{"model": "image classifier", "dataset": "scattered letters and digits in many colours", "train_examples": 97500, "image_size": 32, "crop_scale_min": 1, "horizontal_flip": false, "targets": ["count"], "num_classes": 6, "arch": "resnet", "norm": "batchnorm", "activation": "gelu", "drop_path": 0.1, "depths": [4, 7, 4], "kernel_size": 3, "stem": "single", "avg_pool_shortcut": false, "widths": [96, 160, 288], "label_smoothing": 0.05, "loss": "cross_entropy", "init": "small_normal", "residual_init": "none", "optimizer": "soap", "beta2": 0.95, "lr": 0.0016, "beta1": 0.95, "shampoo_beta": 0.95, "eps": 1e-08, "precondition_frequency": 16, "max_precond_dim": 512, "merge_dims": false, "one_sided": true, "adamw_lr_other_params": 0.0027, "grad_clip": 1.0, "steps": 16200, "batch_size": 128, "epochs": 21.3, "lr_schedule": "cosine", "final_lr_fraction": 0.05, "warmup_steps": 480, "weight_decay": 0.09, "adamw_weight_decay_other_params": 0}
Rows from block 5 of a small image classifier, named by matrix and row number. Rows with one number belong to one channel. Each number is 500 + 25 x the weight over its row's rms, rounded and kept within 0 to 999. All counts start at 0. Numbers have three digits each.
Before each channel's rows are labels from the 100 images, of 14976, where the channel reaches its highest value: "colour at peak" is the nearest of a few named colours to the mean colour under the peak. Only what is clearly more common there than usual is listed. The data: scattered letters and digits in many colours. In brackets: how many of the 100.
# convs0: first 3x3 conv (model.blocks.5.convs.0.weight, 160x160x3x3, each kernel summed), inputs 0-79
# convs1: second 3x3 conv (model.blocks.5.convs.1.weight, 160x160x3x3, transposed, each kernel summed), outputs 0-79

colour at peak: white (59)
convs0.101:510500493512474453516530525513521471464486430463485437476475477505484496472497457480463463505476518472438500471541494478449507466505479438451481516435495488471518482480480492488480473483487493491489471491518500473509491491504487505496504490
convs1.101:479473523508482510476546455506494523484470515498532501498482494444509488503521529482498493525494509524537497496466511500458506485486508523530511482507495487476488499514469527456506473496483528471499507504485465533391469486512493452526532516

colour at peak: brown (35)
convs0.134:522508571482495474501515459494489473535520509543498490480490509472497531534537496506538517489497522478510465524486511494576498497539508518496539501516484476467534500503482558471472499542507471502494494516483482486510476484499515486523487527
convs1.134:495526459474493469486465502502490506456492486491503473532550455469487479458493471440445528492505479492479508459551463493458516491475435494562498493493509517453464518505493454446482493454523506497502528462486494464483524502470455465467493490

colour at peak: brown (32)
convs0.151:517477538528492511482533481512509500488518476518483526542485521523527466511488501522488491534475516489472491508491481545506536513485559489499521534541491532488495499533506548493468505511534539506470484488501491533487493525485467503483551524
convs1.151:498485462452508479476469498523482491478510478540465481485494466497478486473470463510466533483477504497484534471484457507491464497485466503545523515479509548495517508528540468453496535493497467475509517493464490503492518528508475467462465490

colour at peak: brown (30); grey (28)
convs0.142:498500468436506499506491490529501469510486484462531473470479498495499468449444458479458508434485517491490536487512482463483597508476493506525470514487483548483489519524495492496471502494478473474521485502510536513496474486500475500500547486
convs1.142:508501532495472508468499531491533502526542451541530481499487503461487499455503483489572468473491517496479477514466515464479499494544552456472585515482496499562517483489517516458489537528504488503521517531471532521492486470485486490475510495

colour at peak: pink (42)
convs0.116:472507470516484543519469476515503542548507526491474509546464482487484500481473467496488477483478465501553493479490494489506497515516495542535486496446493538508478507543503471538491508511467549498530527471504536484465467484500490524524520532
convs1.116:481516516513475523458505550462509469584535458480518541501490512483464477473490466525492511462501524517475491517484488514543473476489480482514521498497497441549495499523466490501476489511557487484496505492490506469523503498487483522438471458

colour at peak: grey (36)
convs0.13:495493520505499480514545460515527523470495468477492540509523546479540484515478495494494519551509477498485513493526480537472551531511549494506487523545526521470505528523530530514494494507519493504512485503531528508471430484504517503482500517
convs1.13:514525493464467512501460504497489463481536492525493464488546490519538484522471470464487514496495489493458517482513473499482487517484468497521523527468479551478485513500532511453474554511535456520488559493466487502516516463474471488447487553

colour at peak: white (67)
convs0.22:477468482492519503507489507487516510457477460476511501423482520507488488474500498494513442462457476481522503485486495488471515495513478497488477509520508445497523465514486465533469496482468529488465497503517533482509512530475502468466468498
convs1.22:499517464482526524516478517524493495550473523473493489461496526512516550534476501491462474513493519508470495502484554506506489461452532500468481476488501463500489475484496493528464490502490492495485447461500526481512496502479534475477501490

colour at peak: white (59)
convs0.10:453485495517495482501505482496523460468500514498493485470492499497490454480490479497466475499498495487539450491505457476454486478481498487558488491491473540493457508487500481568504488488514518466526502478522466498486486514459459510527555484
convs1.10:519502505491512573479522518503506470567527477504499511476479528491464501459492496493479473480486512503471507508500574525498465479453497511504517505486495453524472518520507463474487501528480472475516503525478545536498517507498489504483511462

colour at peak: green (50)
convs0.125:509498484532449513500479584478539455479489472477469467528494503545515487480485506507469479532515489536457497490529483505487535492504490469493518482466470498526494501506466488517479522491508525497480517467516483470517520521502468498478458487
convs1.125:478473512470489479468557435527464524480523462474527514508505488498486499466546502462513509496519525481531478468461535508502503467546500510450490495498493531507500471510527511458503514490494471496493501514457478528443461507496504459566491472

colour at peak: white (58)
convs0.81:496499496518551466489505514486522544521478529501544460452516461513534494497478459497452501454507508477500498516496538475445491509469466515513477523454537548489492483514548476473501478487479478516481478476509488468497510530488521507516476467
convs1.81:493489515515468518513493508503504444527485539489511475460489532497525499549485547483475476527518474483431513506484496467519499518482538484458507486468491493491469503456511533482517551512468496531478488461501481491500489479516506480487484527

colour at peak: white (55)
convs0.104:456513486492489480476511514501524495509476463466480471416484480493491506464499457455513494486473545487517487504492500433496481472530483486506484510498494512469522489475505478540439475469438489497543459528495465499487489508475489514523462492
convs1.104:512518504519487483488497472455502512542494507484550490549481500487453528503524513513469484527522518519487485505504529505492513505455497509477497471481481447514458505496439500506511484502499564474476500479497464455512498501469522478477511489

colour at peak: brown (31)
convs0.48:519502512543485484502485480475488469517524505539500515490514509537537513518501485538539525516527475523526471503501507493501482485470497524507541492471507541542514505465498498497528521519514549468506556521483478480544463504519502488491510520
convs1.48:484550495473533469489482459492495478478488485479481508501538458503490505475534453425461529487485488443488524476524474489495526485503474478521455485503517508422465492499503533488540491485543494550504488517495501501483496519484503462510478471

colour at peak: brown (39)
convs0.77:498494490512470488516548504519500481478500466474453535499512500502554474510472493489483492492506471487456533473504495484460496564507513500464480536523520520479518485488574523475456500519513518508508495480557530501510435483486493511502479487
convs1.77:520520508493483512488470514491478470522489496510481469488531489522538462517486495471483486471503489458471518485505508497514472491482475478503483523481479511484476497474485517469510558505505482557469542493471489505516485486462468492458487537

colour at peak: brown (30)
convs0.120:493517502554560498524532468512478479514514505539534476500507476549501512522493534544488538531539501501514513482530508523456571514476471512518521513482517503519515483482491515474479518500485535477519506494528488499488507561518540509535483505
convs1.120:486506505489552489485493496499505493488507482520485494495499511525481475509497460501468528517465511490474530508476493471518519466526523505468496481516507513453449475477526524525558527584535467526500499502512448474472511491471500461536491497

colour at peak: black (62)
convs0.11:460470484497481478513506496533527465468493464459482482509476518528482457509451457494462498502471471492476535494536472490497499505490507532491484509504474502478466482497543493490447485495532513524517478469527553503473452491486462527521505482
convs1.11:502502513482520501502503547491530493506530489542479516491457460495494493471448468499542481486483516530482532504486529540517455491504525475480544552482520480549486523523504505488459568508465459501490519545502492501512525498521517469476517560

colour at peak: pink (42)
convs0.78:524509491486540516510479502480520520539495505506576471524525493496497509550456514507478537480512481523546502452495526496475541523482466536521484507501512500486483542502500503553512518511494491487551503465518522490523466476540512483524482528
convs1.78:435482494553519508469492519484489478546547463511485520550490513468478461498519481528508479478487551501467500498476491473489493497452497470492524470514511475466489457501471498483502522548503465497513519450483506469473500477445494490461507493

colour at peak: white (56)
convs0.108:477480478482482440499492515482496493459490482482461484449479469500478473485485472493468478465481477481514483450496495462430468497480458491508482503485493505478501488461518484528469492491474495465532489479503510466492475490467491506524468469
convs1.108:560514526505543524481515520483522493540503505480510504474521529507551501563490517481492471506490511489461510495485548503511494505455527486475519524477494494515497530507514517495492521525481503494488511484478468476509511487537509493465489516

colour at peak: grey (32)
convs0.114:492464516484544459503499512501444478486504516527502534479537515469501532513514538500477487520502471512499505485464502532479478486483493557450519488531544507496513485433504530514534513512499470493521493488489477535486487453474535512486473499
convs1.114:514502491478531513496482518516464483456546468512461507535515481509481474487474455483504524486503469500468497478527479484513535482511488471482507480484521523456458485489504515510526525559523471519544500514517460506513532447470489485463478495

colour at peak: white (58)
convs0.41:496479478469481483487491504472508491457488450473449472460460471470481502464470443472504496495481472460496463462492479472444473493526468458505483500462494445488525487471496499497457496492475480472501481494506497479530451472481507480506492516
convs1.41:548491498524469527513513464498501539523494527487536508452513522516530502520514535471468466523498501532499511518511497523517510484484544494487472503473481487502491510495505516468532461477509543478475490492489492526464451497551484521492489462

colour at peak: brown (29)
convs0.130:487508528488423535503509512507509563488506484512492474546478514503521489502500491492494517503456496494490570552512484472512508510520521471483506522514495522509511481509481545484460513520509487515494491503497495543496481480475483510503524513
convs1.130:554484493461482503495444510499546542461509474516478493477518466501525535499466484502524510503527510503530477474478470498468480472516471491501507510488489544531530461493483464479467496505458456496514547480509454497538481491466487452476486478

colour at peak: brown (28)
convs0.155:490479484484538498485493533464452464470499523456534518493500501466489485477470476490474500487484489480470500484444497513495566510461518474472474468507489507460487533498509506444505462488511458448501454530499508502489503471517491484522482449
convs1.155:502496500537472500455492492500452496481510467506460489508520507487482479502481475512529496471497489482506486501497482442493509491549516472429544489511492520514491437445488538482507527572531512549492520503471475496489503452475485505499471470

colour at peak: brown (35)
convs0.30:515484476466538541538488527534444495525502543490481513500503494451499516503489492492486478461469472495512550548434523465508467489469528527493479470498504549506516511507563482484494495494509444531509498516498530533481503494504507490449499466
convs1.30:512506523498439492472489496492488465489510474514470495524538479503501488455461438492512514449553486491496480459515473495515510503502478477440502483476505525528462453497465543454461507527502498554462516510481487490492497452481466467468493519

colour at peak: white (74)
convs0.9:489468487507478491502512479524533479496491482477488476491483503560515498487492454493474467489486482467440528482482510479482469521510469457461476502481479495485510465521532486484475493489492505484466480482527563482522499531470480479473474512
convs1.9:554494467474474512497530510487508546558490515498488502478493480495531504495462529523516467501515517540497501500471530531492467463444518497514519526482504475535528507501475512486437536482450457503507503479493511502505503513490504496483506515

colour at peak: brown (31)
convs0.37:515492529540505481520522512488476504499535512489469490500479427520497508526546502526485487482480485535490465499496473509518527468497471478490545487476468524506515498508474501508471527532543548487467540477506522456498467475493479470509486515
convs1.37:519488481475546511477495485498475468461502499468522495520502485490474503465506483463432523501470491452518552451492512509491486509463489515496447505480525468459461495527491525499498487477486468496540468536495540529473548525482507457486454485

colour at peak: brown (36)
convs0.29:507497517485477490497525479449540494530517462492526490490485523499471503504474481491484478513485497489469455517515504489504512498474510441466512563503477484481499491522473519544470501520467553476458489509536488497495462491506491463496479530
convs1.29:514532504470523473527484525526460542485489474499501504477500440509490494455516460509494520492456515494506538495517473491467503501492457517547497485516507524478474499507518495469524513489534478517492492488499522527539526530485505504490489480

colour at peak: white (55)
convs0.112:517466479453523484512492505488486478451475496472482463457481441502479510455490453466486503502462499470484495485493507479477467468503478458460483483438515497472523481495471482472467458471482448471472467471491499508492526493493517469463464458
convs1.112:479515514502524506508503470473522469472491513501558484523480506537469527528513531514492474552518521543521485533488526524493529501441544530481493478501476468497483525498499486538502487517523530447480488510551447493505515494534526498516505522

colour at peak: white (67)
convs0.87:501497481474477434484518508491470477489493478469485456454450461489494526490493428476473493480478516473500467495481488467465503496501472436485494534485485513482535460505483503484472497489496506476479492498498499467491491479501500483493462505
convs1.87:476480483508472466480510445473465512494486492503560477529479483463480489500555513498495489535526518512517486500489503504516537489491485512514497478519488473476466505499439508479504465477515566472461511499483459437475494472488489455491525521

colour at peak: brown (31)
convs0.55:509515468518461436491467461497493487443468489464462496518550516502501532443516533466538487515492486514495483477527518528513461512537468448480477465492522463485514548447482498541531494486478512510478477509485502477482475464534524509533533514
convs1.55:487509521492507501505472521485505459458528474486484487487545519517526468507473479467482481482547499420463494482514438484499525525515485478498475510531474493476481503473509521507528485506529490506520541498485469506501496478488480494489461468

colour at peak: grey (39)
convs0.143:446470480522517496531522525500508474529500558539568491472482514516491465528479487500497461505498543481521508499567486517457494493491485533501493555508482525515459458491531490530501498493469530483512503539548525525492539543454488502512493516
convs1.143:522532553454558459507501502513507517490544458513472529531520493495477501466545443526504531489504497510466514491459486491478555490479488485489499481479535531494468497511525513513505538555509458501484508540488490524482523534455522481511499491

colour at peak: white (65)
convs0.35:471491504520474464524499498501501491460485473504499497461484513500484462485505482486523485501518491495531515459496456496468495458540500494591482498493490476478512515481489485569456478488529499488536473515514480463515481501469484503544480508
convs1.35:519500497478506541446524533495500494551544494498491514469505541470488527503481493507449471500494518510518465490505572507474471501462487518473506524500486434502490501549481481471483488510466504468519509498472550522500492532506513493476519446

colour at peak: white (54)
convs0.85:499485492486515563492500534523503485487496475460525511495465511468514487479475476491483506496479507496495561508479479520498505512480495489483483511502463519500485483501546506468499489491460466531498481545520562559481486513479479548477506477
convs1.85:556502506480505451467479489485493503497521494528492486506493487495471509490478482527532504469530492533497452502513564482503450480538506492465517516509478530538496466492466517509433553503497481499509518529488441501520504466478522497494500539

colour at peak: brown (29)
convs0.95:489503537541506486437500455457557506504515544558497522505498506509494506525525559529546507527549511539492458494532504502531496493506524502478553493485515513532494507489463512493497511541511512489444540499458476466509505507511517489484533546
convs1.95:503520483469536473506472464503487508470489486461520475504514475495494502467524467446444524504449507457471546445509496501505540490465469507526445502483538521418446502498522498497532502474519491500497492481498494505469533523484485471502487490

colour at peak: black (65)
convs0.79:452527503478476481488505510491496477489500501485462495500477481496501452478488467503473519471489512490507504484500483452501463517480478528547514522485457510493445508446528505503437498512500495540542498475522462493467468465483459546555484510
convs1.79:522528511489546521506506501492509493534510470489498489474472517539478534477472501502474451485507486462489476547476543502516457483506524518465499515484510531534460489493509484500504525513446476521457518530534448476468518492520496519536496498

colour at peak: white (74)
convs0.159:496491474463480508479494510493482515455483489463488494479465477456480477477490441474483466458498497465530504480483488451465500481511496481510475492533494525466520485478506492516472476486459472512507477503492488502488475467467492512524479477
convs1.159:524496524481481530472481490490529523546509498484525491438495519493511528489479513487505474494511508493496478517461536515517487474506529500487518498486496498548530515471496508473449504496459456499470511511469493480494477495498484509477503457

colour at peak: grey (25)
convs0.16:520502543525483477505488501482533517459519498491426524522500529494484508512511509536498480577469443527487484525496513527540497449473549487480531471497530530512531517504494498527486504510520551488489526462472478506464481480506513494455491497
convs1.16:486480484472517501499503496517466461460497487523483506493532478494505491471509471437501542474494483477470551459533459512493507547480467490526476499493499542450493532500547483465490482460533499528507509566471496501522546520515477475467518487

colour at peak: brown (35)
convs0.133:507506498523534484480507510479482503510520488516491538468514466503533490457515549547518512501512501543521449465513508485517537524520526457517536483531531481532508517480482532472551532559486483536510568501474429474512480464511498506522522521
convs1.133:498543491483501476506458493487486458483485514471500461480525459511529488486499465418439489488494508439462547481490489495477497486486473490528459502486499505402437492486493494494518485481523470539497478484474501491486511513486478455498487481

colour at peak: grey (34)
convs0.34:474521483517488459493519466491516533455472519521520546485500535520480492497491498504522497510535491480514493447505483513493490531508536506505501514571535552487485511495493516503449502512463492505525480523504453452447484510497504537552480496
convs1.34:504533498485458508482403525474504492486519468530486480520533509529547495498487463482490513479504512482496473489533468505494519515563479471508510543494506559511477492484516476462463551521527463525478557513500436504550495502486498507466477530

colour at peak: white (72)
convs0.19:479471517525484506511482518472514468478494456472509475452477487527471515494520451486509443477486500470484503491484502470498521485519467449461498509480482469472529477475475478489463479482498476471456489501504502480520472515484506459488446517
convs1.19:533496459477462489508512501510483559491460552493514477481532511502537539508490526497453495521521481533546481471492508518465482451451500529497470492482486453499510487513469494498487463478501530456532479472496502500522519498497506525530519459

colour at peak: brown (28)
convs0.1:510479519500510483496508440509534475485504481492464521504482496504492519472484472492524485520461482489481448447473519497515501514541543471486514506490511481465534477487453570525461524540468538498469483487489466443490468482487520477527464514
convs1.1:513531458481489473514443522508474525469519470497491473505558468516525473493498473443483529488492516466508518472558435528470514490510439485574503504486509541455484509533512450490503491486561495520470515498488482492512502500503488480461509533

colour at peak: green (33)
convs0.89:480513515527468522509492604510504525498511483522465537525497496507479464522512486524516503510531481499523489487520496497504463472523540519493533471518517531544486509483492500448503501523500493548490513481488474538486488489520506574485540495
convs1.89:470491495488450492471513471522498449473519476541490486471535520494492514447507463487489520499513481495467496479486499502526513487476494483466480469475517550501481476516553486462477555518493479508493508515514472544490481499480496437516486490

colour at peak: grey (37)
convs0.40:455475525529464521525499475502476470520496495490530471464469520509498494509553478481517432507497516478483487541499486471522536496519487446478494518462471482482498459523505485516490499488507521474443495527530523496514488510470488458481486528
convs1.40:522471443477464483479498512496444511509461532478504481492485497483488516467461517490449513531506448503510516455480454507455468480444505517488470502493497453495519494518444485480470488487482519487514478485486558510485508516470482510485478489

colour at peak: white (59)
convs0.131:507491489446507456484502518491482469474495470464483468426474446475488498479488453487479465474491484491492498489465485451468477488503477493487488498442462495477504469518530478469487484499469458507499480490509511481506459478479467523494492503
convs1.131:471498494497500532471548456490515517538476506511540511456510501487496543516500530494455459532518522508529485499492559469490497494499508497507513509518502484505489479522456530467513463482503497466492507507473484515436457481532553487504514503